Weights of a small autoregressive pixel model.
Model: 16-pixel images, arch transformer_decoder, norm layernorm.
Training: soap at rate 0.0019, 13900 steps, batches of 128.
Rows from block 9 of a small autoregressive pixel model, named by matrix and row number. Rows with one number belong to one neuron. Each number is 50 + 10 x the weight over its row's rms, rounded and kept within 0 to 99. All counts start at 0.
Before each neuron's rows are labels from the 100 images, of 14976, where the neuron reaches its highest value: "top examples" is what is common among them. Only what is clearly more common there than usual is listed. The data: scattered letters and digits in many colours. In brackets: how many of the 100.
# fc1: MLP up (model.blocks.9.mlp.fc1.weight, 256x128), inputs 0-127
# fc2: MLP down (model.blocks.9.mlp.fc2.weight, 128x256, transposed), outputs 0-127

top examples: white (56); yellow (42)
fc1.131:71 36 46 59 68 35 64 49 41 49 53 41 60 64 38 51 60 48 47 42 45 46 41 45 62 62 50 45 43 62 56 68 52 42 44 44 61 57 62 44 55 61 51 56 36 53 48 52 61 40 49 44 43 48 52 68 60 54 59 37 65 53 48 69 28 65 42 57 48 38 54 55 66 59 43 69 54 58 82 67 50 50 56 37 35 44 47 51 44 49 72 57 46 35 61 31 43 71 44 44 44 45 58 53 43 41 61 52 56 42 63 59 54 51 63 51 54 50 67 60 41 46 55 55 58 53 48 55
fc2.131:51 36 55 33 37 51 53 67 54 52 41 75 51 62 50 40 48 37 48 54 46 64 44 33 40 55 55 54 63 42 51 50 60 64 56 57 61 53 58 55 39 51 40 36 45 43 38 51 63 38 66 67 57 45 25 41 46 36 57 61 32 60 52 40 59 60 45 57 40 64 51 46 39 56 45 47 47 53 54 22 43 39 58 44 49 47 48 37 51 34 43 44 48 53 44 42 49 42 39 61 70 62 65 46 41 60 59 45 42 65 27 49 30 45 43 46 49 46 50 47 49 55 45 49 64 61 31 49

top examples: yellow (49)
fc1.244:53 45 50 44 57 49 49 58 53 72 47 37 51 33 40 46 48 51 44 48 60 46 64 61 37 46 64 56 60 55 53 45 28 65 55 52 49 53 48 67 43 53 60 57 33 51 29 51 46 55 50 46 48 42 46 29 33 50 55 32 49 39 66 40 62 47 49 59 64 52 45 38 27 64 53 72 64 53 39 68 45 52 39 45 50 56 39 47 60 43 45 44 43 65 41 54 49 52 41 64 54 40 55 47 43 43 42 57 48 68 45 46 58 44 60 38 63 56 62 34 50 69 40 36 52 49 53 22
fc2.244:43 37 50 52 45 52 42 52 45 44 35 57 53 32 54 61 55 42 49 39 53 63 42 34 55 67 52 29 42 48 32 47 59 50 51 43 66 68 45 51 68 45 49 38 50 38 52 69 54 45 59 44 52 42 60 71 42 68 54 36 47 42 48 69 55 46 70 49 61 57 46 57 42 53 56 63 50 49 51 53 44 43 63 64 53 56 56 66 41 41 38 49 55 39 40 50 68 46 65 50 58 58 56 49 61 45 48 40 56 31 55 43 58 44 47 66 52 32 66 23 34 38 59 47 48 43 65 47

top examples: brown (63); purple (47); blue (45)
fc1.198:43 53 34 59 61 72 56 56 66 51 66 37 63 53 45 54 65 64 46 58 63 53 50 47 50 69 35 55 42 38 57 45 73 57 53 37 60 48 53 53 35 50 60 56 29 41 41 53 53 31 63 41 51 46 53 40 68 56 56 42 54 47 59 43 61 60 41 74 53 51 58 58 38 43 50 50 49 42 56 50 61 48 39 38 51 34 42 53 62 47 58 39 57 47 61 68 64 42 56 57 49 65 49 48 63 30 55 54 67 50 46 38 54 54 45 37 56 40 71 54 55 67 47 60 39 51 57 39
fc2.198:54 39 60 59 43 44 46 42 36 49 59 63 59 33 35 61 34 41 44 47 40 70 64 38 41 33 40 45 40 80 57 47 51 55 51 61 51 56 48 38 49 68 37 52 43 54 50 65 60 51 43 35 58 59 50 64 39 37 48 59 40 43 54 49 50 53 64 52 59 51 32 49 50 37 49 59 40 27 38 44 58 37 50 41 46 67 45 57 48 38 43 68 47 45 50 58 44 47 40 57 54 67 60 49 53 39 66 37 43 51 60 34 44 44 53 37 43 54 40 52 52 25 54 43 61 37 40 51

top examples: brown (47)
fc1.65:50 60 45 56 57 67 65 61 41 43 50 52 50 48 76 56 47 55 48 35 58 46 52 62 47 46 51 59 53 48 40 41 66 49 62 48 67 44 51 58 36 58 46 44 58 49 34 35 47 61 53 48 57 75 66 50 33 55 52 55 50 60 44 44 40 40 44 72 69 48 45 47 66 48 69 63 57 42 44 45 41 67 47 57 56 42 71 42 36 51 35 44 42 42 49 46 69 48 53 55 41 48 72 35 44 59 39 40 37 65 51 64 62 36 39 40 50 41 51 44 49 41 50 47 53 45 70 45
fc2.65:50 30 55 50 48 51 67 42 34 55 45 37 27 40 46 53 49 49 54 62 53 36 55 57 40 59 51 36 36 52 54 35 51 49 61 38 53 51 56 55 31 52 45 45 45 42 65 50 54 53 58 54 31 57 35 46 51 58 37 44 32 59 35 69 53 37 46 34 47 56 60 61 54 45 40 41 48 65 61 45 44 48 41 76 62 57 55 63 50 41 57 46 38 53 50 58 39 57 58 49 38 46 50 76 66 51 48 32 66 70 52 54 40 60 58 38 56 48 55 53 46 52 62 66 35 36 47 41

top examples: yellow (69); pink (57); white (49); orange (43)
fc1.74:44 52 50 37 56 39 42 57 42 45 49 58 47 57 56 50 50 47 54 50 43 49 51 38 58 67 45 43 55 67 61 40 62 56 50 45 51 60 44 65 41 64 56 61 54 78 41 36 55 49 63 37 49 50 50 59 58 55 47 63 61 45 64 52 43 53 54 41 46 29 38 36 59 61 59 35 54 41 52 45 46 38 55 75 65 38 55 25 46 45 55 64 54 60 45 57 33 55 30 57 23 48 54 49 59 57 61 43 49 55 49 36 33 61 48 54 49 46 54 34 63 53 51 62 37 35 71 48
fc2.74:51 64 50 68 41 48 63 54 49 50 51 50 43 42 65 47 68 44 54 53 48 33 59 37 56 69 67 55 36 57 48 58 44 64 63 54 51 34 58 74 65 27 38 60 49 53 56 54 54 52 38 45 49 36 39 36 51 51 49 40 42 41 49 51 63 49 60 37 47 61 41 60 43 53 65 71 54 47 50 43 54 48 56 69 32 43 53 44 54 47 59 61 48 36 56 25 54 53 55 41 44 48 48 48 41 51 46 70 44 60 52 42 73 81 40 60 44 63 51 54 54 48 50 55 44 41 53 49

top examples: brown (42)
fc1.227:80 46 49 63 59 28 48 42 43 54 60 50 62 60 53 47 45 53 43 45 63 54 46 62 42 46 37 54 40 36 49 50 48 40 49 50 56 37 50 61 48 52 53 50 65 66 34 58 52 60 53 45 55 57 52 31 59 57 59 59 35 61 40 40 65 63 53 45 45 57 59 62 49 51 59 66 63 47 63 58 48 50 69 46 56 36 46 32 56 38 12 42 48 50 55 65 47 63 42 34 50 50 42 66 53 41 50 51 58 46 44 44 64 67 59 51 51 46 50 40 38 50 53 66 46 30 48 53
fc2.227:43 52 44 37 41 42 50 56 41 58 38 47 58 48 54 31 42 28 61 62 57 53 27 53 61 66 40 40 37 33 53 33 66 55 70 53 34 50 49 44 36 52 44 58 43 38 54 43 54 58 48 57 55 47 51 58 54 75 43 50 44 63 54 50 50 50 52 56 42 46 42 28 58 64 54 33 38 35 40 30 58 55 40 56 58 65 65 44 61 61 51 58 54 45 41 46 62 60 59 49 48 55 37 57 46 59 38 54 73 49 48 51 49 57 58 42 46 48 67 47 57 48 47 42 28 43 62 63

top examples: white (43); pink (41)
fc1.64:62 33 58 55 50 42 52 36 50 61 51 34 57 50 41 51 34 47 48 53 42 55 54 61 36 46 55 41 66 56 51 38 49 49 36 47 51 49 35 48 65 54 49 61 33 57 24 39 40 25 68 43 55 61 61 50 59 49 43 65 47 56 31 40 61 53 48 30 62 58 49 60 53 62 64 42 46 53 45 48 63 48 34 52 55 56 38 60 52 29 46 42 45 35 61 59 42 58 65 49 58 64 70 56 47 54 32 58 63 51 54 58 55 47 42 58 47 79 48 40 39 55 44 50 47 40 49 45
fc2.64:46 50 41 42 55 41 58 43 46 56 58 51 70 41 67 48 53 50 56 56 54 51 49 63 38 31 58 50 61 53 35 69 44 47 43 47 35 53 33 55 43 51 66 42 56 44 52 59 57 40 60 59 34 31 25 43 61 48 58 36 54 36 61 55 44 62 55 68 60 64 48 45 59 54 42 45 55 43 36 53 48 56 24 41 60 49 44 30 60 47 46 56 50 45 49 45 48 42 34 38 54 41 52 38 56 45 56 61 17 46 38 41 45 64 62 59 47 47 63 60 42 68 48 49 58 37 49 51

top examples: white (53); pink (46)
fc1.36:59 43 60 50 45 41 45 50 61 47 44 44 54 49 55 55 33 43 39 63 42 41 66 49 44 56 64 49 46 55 46 63 67 50 65 55 54 60 57 42 56 65 57 59 52 58 45 23 49 59 47 57 62 44 71 46 37 47 81 56 63 27 57 67 34 50 53 49 64 79 60 47 70 52 56 60 45 39 42 69 44 52 39 43 34 53 50 48 43 59 52 44 57 58 54 36 40 59 42 51 45 47 57 59 63 60 52 65 50 40 57 58 51 49 65 48 64 61 50 60 51 39 62 54 50 49 41 45
fc2.36:47 63 59 43 39 57 65 59 60 46 56 40 67 64 67 44 61 38 42 61 46 52 58 44 58 33 54 60 44 50 40 58 39 44 46 38 54 39 51 62 45 36 41 38 52 53 52 37 55 56 47 50 28 47 46 38 41 45 61 34 29 44 60 46 45 37 56 55 45 43 36 54 56 53 50 58 50 51 44 71 60 41 70 48 57 66 57 50 48 60 57 46 58 63 27 43 57 36 39 61 56 52 41 37 55 60 44 56 52 54 47 47 37 85 46 62 50 26 50 56 63 41 46 53 50 39 53 57

top examples: green (64)
fc1.233:62 66 54 58 52 45 38 62 65 63 60 51 56 54 61 56 52 32 36 42 48 40 31 44 43 39 53 62 40 54 45 56 44 47 51 57 58 55 50 50 54 51 47 54 50 63 54 32 45 62 71 48 54 60 43 45 44 46 38 49 52 57 45 48 24 60 41 36 39 31 43 46 70 52 64 47 55 50 40 32 56 69 62 37 40 48 50 43 53 47 63 61 53 58 61 55 50 40 60 50 33 50 50 58 31 41 56 40 59 61 42 41 40 60 68 60 53 32 65 31 48 41 44 33 30 51 43 53
fc2.233:61 56 41 55 41 56 52 45 50 40 41 44 47 50 60 65 49 58 69 62 45 54 54 47 53 65 48 57 54 51 18 58 45 52 44 45 52 38 53 58 44 55 66 43 58 42 43 53 47 38 55 42 60 35 47 40 43 43 37 76 47 65 52 56 43 55 48 54 59 72 56 35 43 40 57 41 48 48 49 45 58 33 62 55 43 38 58 49 70 58 43 30 49 52 53 59 65 48 45 64 63 54 59 52 37 52 53 63 41 50 40 49 63 60 32 45 33 75 54 60 39 46 62 26 45 52 60 37

top examples: yellow (42)
fc1.185:37 58 25 50 60 52 60 48 44 43 77 36 59 46 35 40 61 42 33 51 59 34 47 63 59 57 61 43 39 59 54 57 39 59 63 56 66 44 63 51 59 37 42 45 44 56 45 43 48 54 57 66 59 59 50 39 53 50 47 47 47 50 41 50 53 63 51 63 47 62 49 48 65 55 41 38 61 46 37 51 47 56 57 49 50 50 50 49 35 61 47 53 45 38 51 49 65 34 40 42 43 40 59 68 60 67 58 63 51 62 53 52 44 45 60 37 46 44 48 50 47 56 30 27 71 67 44 24
fc2.185:58 57 40 59 48 49 40 67 53 42 46 45 35 52 34 42 45 37 32 58 57 41 47 43 29 38 46 51 51 60 48 70 59 52 40 43 45 56 52 71 52 39 46 34 54 41 50 49 45 49 30 55 55 45 53 41 58 50 57 58 50 57 60 61 53 45 41 41 45 39 58 42 34 42 50 66 49 70 68 52 33 53 54 47 52 38 41 48 64 49 47 44 66 42 62 60 44 49 75 44 63 38 36 60 25 48 48 34 32 68 67 58 45 45 50 36 65 52 46 54 49 52 60 35 50 52 61 42

top examples: black (41)
fc1.149:43 63 60 44 55 58 51 20 53 56 58 48 59 48 52 56 64 45 51 56 27 51 63 48 48 52 45 46 57 60 63 39 39 57 62 46 48 53 54 36 37 35 53 33 52 63 37 40 58 69 39 52 42 60 40 33 59 51 43 70 58 53 57 71 50 41 43 42 63 44 36 49 40 56 45 59 57 44 49 41 45 36 59 46 55 55 69 56 42 53 74 67 55 39 45 46 37 46 55 49 47 42 47 50 57 57 52 44 42 48 67 36 37 44 68 41 50 57 59 47 67 57 51 62 46 50 74 60
fc2.149:44 41 68 60 37 39 71 53 54 41 61 46 41 60 54 46 52 40 50 54 51 39 50 40 36 51 66 65 41 43 45 63 52 61 29 47 62 47 53 47 65 37 45 51 47 39 47 39 53 55 62 49 31 44 67 49 47 45 55 59 32 44 49 44 45 54 56 73 46 44 42 54 61 54 58 56 46 52 47 45 60 59 59 61 49 46 48 42 59 53 31 42 64 55 55 36 63 42 43 51 33 63 58 66 50 65 55 66 43 58 79 40 58 41 42 59 49 56 58 47 64 36 45 45 37 51 55 80

top examples: black (81); blue (42)
fc1.85:63 54 37 53 50 44 68 50 58 58 44 35 63 44 57 40 61 46 58 31 63 44 51 42 38 43 73 46 38 55 41 42 39 56 50 58 64 45 34 38 66 56 50 75 45 36 52 39 51 39 45 50 59 45 49 48 53 40 46 54 36 54 60 39 54 51 44 50 45 57 53 43 50 69 55 52 58 39 31 58 68 54 50 59 43 43 54 40 52 38 49 63 43 44 57 45 51 38 52 65 54 41 32 48 36 56 66 36 57 33 58 59 22 50 74 61 49 45 58 45 43 65 45 56 44 34 41 50
fc2.85:41 44 50 52 69 46 39 62 41 46 74 42 57 51 39 53 56 54 45 54 36 31 36 63 55 53 54 58 80 49 24 35 63 40 43 56 39 44 51 58 40 39 43 52 47 40 46 59 66 63 54 61 53 40 58 56 41 41 60 59 57 50 50 50 50 62 66 47 36 55 42 41 60 35 56 54 64 51 67 41 35 50 48 35 35 51 44 62 46 46 44 51 47 45 41 46 29 59 42 41 45 47 50 39 59 32 50 40 30 66 36 47 51 45 53 49 63 53 47 55 60 45 55 36 43 63 51 66

top examples: brown (40)
fc1.62:52 48 64 41 46 47 46 58 57 59 61 47 33 49 50 43 43 42 47 57 58 20 61 44 39 51 50 54 49 70 45 53 54 46 44 48 66 47 54 72 34 55 54 33 48 68 48 42 42 56 56 46 66 42 49 27 46 40 24 46 51 49 51 47 47 51 47 64 39 72 33 51 41 40 56 59 60 54 48 53 53 53 61 42 48 51 57 56 59 43 41 43 50 51 25 59 51 63 54 33 54 38 48 48 46 53 39 60 62 53 58 61 43 48 49 40 59 73 59 61 58 47 54 31 50 29 60 32
fc2.62:37 70 42 49 51 63 55 46 50 52 27 52 59 64 36 46 48 44 72 41 52 52 36 43 39 52 49 47 42 63 59 49 61 48 54 47 48 56 53 67 28 55 38 49 58 58 66 42 47 49 48 42 69 61 67 37 54 49 52 48 36 46 59 52 58 44 41 53 59 63 35 55 56 65 60 49 40 41 44 54 36 38 70 52 43 58 52 34 34 50 52 41 35 55 56 39 59 40 65 55 47 49 45 41 53 73 53 53 58 57 64 49 31 52 44 47 63 69 42 60 55 43 36 46 52 70 64 40

top examples: black (42); purple (40); brown (40)
fc1.150:66 54 44 56 39 49 45 50 66 35 55 35 38 64 40 54 45 50 52 57 66 58 47 32 45 39 55 53 39 73 65 46 59 51 49 53 60 41 41 51 42 59 60 57 34 53 59 44 55 40 57 53 59 31 47 44 61 67 53 55 32 43 66 59 64 73 32 49 63 59 38 73 62 61 51 60 40 62 36 59 60 58 55 36 47 65 57 56 55 45 62 50 55 35 65 58 51 58 53 49 57 54 59 55 61 37 56 43 50 60 43 39 48 53 38 61 52 56 60 58 59 45 53 40 54 73 42 49
fc2.150:55 37 53 46 56 62 37 52 36 54 60 46 15 48 42 58 23 46 51 40 47 40 45 71 53 49 66 57 49 44 34 47 31 66 50 47 34 52 45 40 56 53 56 58 59 49 43 58 54 49 52 67 52 50 45 47 48 49 39 42 55 56 59 54 60 28 54 62 47 32 65 60 40 49 58 61 48 40 55 50 53 49 42 47 60 40 44 52 48 61 29 69 47 33 46 61 43 67 68 56 50 52 53 55 66 54 38 53 63 59 49 55 48 23 53 47 58 35 58 59 54 46 52 53 44 43 53 35

top examples: white (58); pink (44); yellow (41)
fc1.18:66 36 51 62 53 69 43 53 60 49 63 64 48 51 43 52 61 52 52 31 45 59 45 66 68 74 57 49 63 48 63 42 51 35 48 38 55 52 42 54 44 57 62 35 45 52 47 68 54 45 44 41 62 45 52 69 63 50 32 53 32 47 59 63 33 53 49 50 59 63 57 70 49 69 53 44 35 48 56 42 42 36 56 50 52 54 62 50 63 50 36 63 50 46 46 56 56 50 43 57 56 51 57 71 49 41 58 59 38 47 61 62 46 59 50 67 54 52 66 47 51 45 64 48 79 40 53 48
fc2.18:60 54 48 66 47 41 56 65 52 41 60 40 35 52 51 47 45 55 54 57 42 58 59 68 56 60 49 48 26 34 52 50 42 61 58 65 53 46 66 61 61 39 41 63 53 44 67 54 39 46 47 50 56 38 33 42 48 54 50 48 53 31 37 53 46 53 36 59 39 55 47 49 49 38 39 48 38 48 34 44 31 67 68 29 52 66 47 49 52 57 67 58 40 71 34 59 52 66 48 55 32 45 63 51 56 55 42 43 67 43 57 57 47 51 54 49 30 39 55 61 49 53 63 36 34 61 56 48

top examples: white (62)
fc1.173:48 54 74 55 87 59 59 54 38 57 43 51 56 43 43 52 50 46 65 55 55 50 60 55 62 44 49 73 61 44 48 41 47 58 51 46 78 62 63 48 46 64 46 51 54 41 58 43 31 63 40 49 64 54 42 30 53 51 60 58 58 54 70 44 41 46 54 56 54 60 47 45 62 69 54 64 55 59 55 41 54 21 48 46 43 42 36 55 42 29 48 65 55 47 51 48 53 58 52 52 40 51 63 56 59 62 43 49 36 57 54 62 54 63 50 49 42 53 61 57 55 65 58 56 51 42 61 54
fc2.173:64 51 29 37 36 29 45 48 46 57 63 40 56 71 48 51 57 50 24 54 48 51 57 39 62 47 58 49 48 56 40 60 46 38 42 51 41 42 42 49 49 46 45 72 49 55 61 47 58 55 56 44 63 51 65 40 54 46 40 56 65 32 51 52 47 38 51 45 49 48 48 56 69 72 55 43 58 57 49 49 43 36 47 55 41 67 61 44 48 41 46 42 48 69 37 62 43 45 58 60 42 69 38 45 39 31 50 42 41 49 56 61 46 44 47 43 24 67 54 54 48 48 47 58 53 34 43 26

top examples: brown (67); purple (55); black (47); blue (43)
fc1.76:44 43 50 38 48 29 40 40 32 49 47 42 48 48 54 49 53 57 53 32 53 39 61 59 42 46 47 55 58 46 39 48 52 43 41 58 56 47 51 33 66 36 52 65 63 57 55 61 65 53 43 50 27 51 49 57 72 59 46 57 42 54 53 60 41 41 69 54 35 48 41 58 74 58 51 62 59 41 51 59 57 61 60 36 42 37 56 57 67 42 47 52 39 47 62 55 45 63 48 44 45 43 57 55 60 53 40 33 43 57 45 54 55 50 36 49 78 55 54 55 51 28 45 43 35 45 71 71
fc2.76:44 65 54 58 55 30 63 63 39 45 58 47 53 71 65 45 57 55 45 39 43 53 46 50 48 51 44 45 73 46 52 30 50 50 33 54 37 70 53 37 50 48 55 42 50 47 49 48 51 40 56 30 41 43 47 50 57 57 56 45 60 59 43 68 45 62 58 65 67 65 62 54 44 47 49 57 54 65 48 52 49 49 37 58 37 48 65 47 34 31 54 29 35 51 51 49 48 45 47 54 52 57 32 54 51 55 68 50 71 30 48 48 34 52 40 53 32 31 43 43 40 45 56 55 42 62 61 63

top examples: black (43)
fc1.90:41 72 45 50 59 59 49 70 49 68 38 53 58 49 50 54 56 35 31 44 44 53 57 42 63 36 49 58 52 66 39 55 50 43 56 61 39 44 45 47 65 48 50 57 44 43 46 48 57 50 47 63 63 50 58 59 51 67 55 57 64 38 58 66 61 62 51 58 49 45 66 59 60 46 64 46 58 61 35 57 38 61 55 34 61 44 53 33 52 58 48 46 39 59 51 53 56 52 46 64 36 46 46 55 70 40 38 48 25 42 50 58 40 62 39 62 59 49 48 38 32 55 79 55 37 54 49 33
fc2.90:51 56 57 72 52 61 62 60 60 42 48 51 44 38 41 52 57 65 51 32 50 50 46 45 59 67 66 54 54 46 60 35 36 52 58 45 57 43 27 44 40 66 56 58 65 50 65 34 57 56 53 49 35 57 54 56 50 47 60 32 52 40 43 57 45 40 60 41 30 61 45 61 47 42 51 44 48 37 80 42 39 60 39 45 47 59 60 54 55 41 58 43 45 66 38 49 53 52 47 54 39 52 45 36 51 59 52 64 30 48 58 32 61 31 61 62 50 66 35 65 53 55 47 46 52 53 40 49

top examples: yellow (44); orange (40)
fc1.11:47 63 46 63 65 50 52 45 70 34 45 69 51 52 59 48 47 57 43 45 63 44 58 36 57 59 40 38 38 39 55 57 59 43 52 60 45 36 64 59 74 57 45 64 37 38 44 44 44 50 54 52 51 46 59 48 46 66 42 42 58 41 32 57 56 59 33 60 51 63 54 46 42 48 57 43 47 49 64 46 47 53 42 31 65 49 47 43 65 53 62 53 45 49 45 76 58 55 68 63 46 59 57 55 50 50 44 50 40 54 72 65 36 62 45 54 50 60 46 60 63 26 48 37 38 58 47 32
fc2.11:53 42 56 63 30 36 35 50 62 53 28 55 54 32 54 55 44 62 42 35 60 45 55 43 43 40 56 49 52 54 63 51 52 42 56 39 63 53 58 41 51 49 48 46 57 39 53 61 44 58 36 65 56 51 36 58 55 55 35 54 53 41 39 52 28 48 38 57 47 54 55 53 28 41 41 51 52 55 29 62 55 50 64 54 54 25 45 74 63 61 32 43 40 44 61 55 61 48 48 54 42 67 23 45 51 45 54 51 56 68 43 41 57 51 61 46 44 44 53 57 63 47 49 64 47 42 70 47

top examples: black (56)
fc1.109:47 48 37 59 50 72 35 42 28 41 56 75 56 48 49 44 64 35 44 44 62 62 56 45 46 51 52 51 46 49 50 47 58 50 45 59 33 50 47 69 55 60 61 54 54 43 35 37 65 55 60 55 57 29 51 57 51 43 53 55 51 58 49 43 52 58 53 66 67 48 60 53 75 46 66 56 53 58 53 58 49 57 56 63 62 71 62 47 59 49 64 55 55 39 61 47 40 67 39 68 50 46 55 54 55 54 57 49 39 52 52 65 53 71 38 57 57 80 58 54 48 44 45 45 61 42 45 65
fc2.109:44 43 73 47 55 48 53 54 66 57 55 43 31 47 49 47 59 56 54 45 39 75 62 33 42 58 43 67 50 48 43 63 52 50 45 43 53 58 40 57 43 53 40 49 59 64 47 43 53 66 67 52 34 54 50 42 37 26 55 46 45 49 63 38 53 53 43 65 52 38 56 40 33 49 46 54 52 32 61 54 40 43 44 55 47 47 58 52 52 54 41 65 69 53 65 63 62 44 76 47 62 70 33 48 38 43 59 70 53 47 71 56 60 57 53 40 58 56 53 39 53 51 43 47 41 49 34 57

top examples: yellow (62); white (47); pink (43)
fc1.159:46 35 27 58 48 42 36 52 45 39 53 65 32 48 48 60 56 47 53 54 61 51 56 49 34 55 56 57 44 58 44 42 47 75 39 45 40 42 38 59 64 50 50 56 62 63 50 51 60 42 54 30 43 39 57 47 48 62 54 55 25 52 55 55 52 57 34 35 52 42 55 47 46 54 61 43 59 42 31 53 60 43 40 57 66 46 56 54 30 34 47 51 55 65 57 32 59 59 31 53 53 44 58 37 48 71 42 41 37 55 38 48 44 40 48 37 64 57 53 51 52 63 68 57 59 44 67 36
fc2.159:54 73 68 59 46 49 52 49 46 59 58 58 41 51 53 57 37 37 42 52 58 31 45 53 60 32 73 46 37 55 45 52 55 52 43 48 50 41 35 56 49 47 55 70 55 37 48 50 39 55 53 66 45 59 33 50 37 57 37 52 52 45 61 49 49 71 59 59 48 40 39 49 60 46 53 70 57 49 49 48 50 62 54 59 55 51 57 42 38 50 62 34 71 43 39 56 61 56 72 54 41 51 43 53 40 39 52 51 64 42 59 63 40 53 49 35 57 58 40 25 68 55 53 67 35 56 33 39

top examples: yellow (47); orange (40)
fc1.27:44 62 55 47 58 47 59 47 59 53 62 46 50 48 47 43 57 58 51 49 58 48 58 51 52 53 63 63 49 41 46 33 47 58 52 40 69 59 59 32 25 39 39 46 40 52 49 40 46 49 47 46 57 62 41 46 38 42 61 63 49 36 27 33 47 58 53 39 49 45 54 41 57 61 60 24 44 44 43 31 59 48 50 43 61 58 49 40 35 46 41 58 56 51 48 58 44 40 44 54 60 72 56 56 38 55 46 42 44 43 60 43 56 18 44 57 65 59 58 62 62 25 60 33 62 58 49 36
fc2.27:69 31 29 52 57 53 38 50 38 70 54 37 45 36 48 45 54 39 51 52 39 84 62 37 56 70 49 47 56 58 63 43 45 49 36 66 37 56 51 45 60 54 51 57 41 77 54 49 54 44 58 44 53 38 37 42 54 54 53 38 50 59 58 40 37 62 45 44 44 39 60 44 53 48 40 51 42 42 36 65 55 40 52 62 57 71 45 50 55 51 57 52 30 37 53 52 52 46 52 48 65 35 43 57 51 59 44 57 53 45 48 54 45 45 47 63 39 39 58 50 56 35 39 65 71 43 51 56

top examples: white (43)
fc1.89:40 60 36 63 69 42 55 63 52 54 54 65 59 64 47 39 57 66 51 65 61 49 29 54 59 67 43 38 35 37 39 56 51 45 66 46 39 63 41 40 49 50 49 74 65 38 51 53 33 59 28 32 56 54 49 55 46 42 58 59 62 61 51 54 57 51 53 64 53 61 49 44 55 56 49 41 67 63 38 46 41 51 52 56 45 55 50 53 53 19 52 51 69 50 60 44 51 40 57 60 46 44 72 43 62 39 58 46 30 58 50 40 52 49 48 47 46 54 57 49 67 51 50 64 43 41 52 50
fc2.89:55 36 54 42 55 29 67 31 32 45 34 53 47 63 34 48 46 51 72 52 54 63 41 56 45 52 41 40 36 52 59 43 46 61 58 31 45 49 43 50 46 54 55 43 43 59 71 44 60 41 47 38 53 51 50 46 51 60 34 40 40 70 53 58 38 39 55 58 52 47 67 55 45 44 71 53 53 34 63 34 58 54 42 41 32 56 49 40 57 52 62 46 39 56 51 47 38 61 57 64 46 44 52 36 35 51 70 52 46 57 71 50 52 50 45 51 48 54 35 62 37 48 55 30 58 41 59 43

top examples: brown (44)
fc1.209:59 61 41 46 64 53 51 61 44 46 51 37 27 53 53 42 36 49 66 41 45 45 42 60 46 42 52 46 43 61 58 56 35 45 72 64 24 43 32 42 54 38 47 45 59 41 55 59 49 68 77 38 68 50 54 49 42 37 67 60 68 50 63 49 31 53 46 67 62 58 44 46 34 68 43 55 56 49 43 54 39 46 42 51 58 51 34 52 48 53 55 48 58 41 49 70 60 44 50 48 48 50 63 45 51 50 48 44 55 68 67 67 43 45 59 58 37 64 59 50 47 46 54 38 59 50 50 45
fc2.209:59 67 55 43 60 41 43 40 34 47 41 44 45 33 56 41 49 48 53 51 49 48 59 55 34 44 50 47 61 31 43 51 46 55 65 45 44 43 38 46 53 52 62 60 59 35 64 40 49 60 49 70 52 44 60 45 39 82 55 35 39 64 47 61 54 41 40 66 64 57 65 37 55 47 50 60 64 66 66 30 68 53 49 38 51 52 55 26 43 41 34 55 47 48 50 40 38 57 42 43 48 38 39 57 45 66 61 50 39 55 32 46 46 56 48 37 40 52 57 49 44 56 57 53 36 36 60 54

top examples: white (52)
fc1.101:62 69 43 47 63 50 38 36 57 46 59 41 52 44 47 47 42 56 27 46 28 51 47 54 52 59 58 32 19 44 42 59 47 50 66 63 49 49 55 63 41 60 51 60 32 33 46 34 51 41 46 46 51 50 52 56 39 50 59 44 61 46 35 70 55 55 41 53 30 49 56 58 56 48 54 50 49 58 48 43 42 67 58 61 33 47 47 59 62 36 48 46 53 44 40 44 45 69 63 38 33 56 49 54 29 37 59 57 71 51 60 55 51 52 47 61 34 59 54 43 58 55 44 68 50 55 58 52
fc2.101:51 51 56 52 66 59 45 45 57 59 49 41 47 41 49 36 57 58 61 48 52 39 67 47 42 45 47 49 50 70 37 52 57 52 38 51 67 56 52 40 44 47 41 32 42 56 40 46 60 54 53 62 69 59 38 50 53 58 48 61 49 61 65 47 45 55 63 55 44 48 40 58 43 42 33 49 47 73 55 50 60 74 39 46 58 56 42 60 28 45 73 44 48 49 61 37 52 56 35 45 68 48 60 71 54 43 48 39 49 55 62 65 62 36 53 24 50 50 38 70 51 44 61 54 62 48 42 33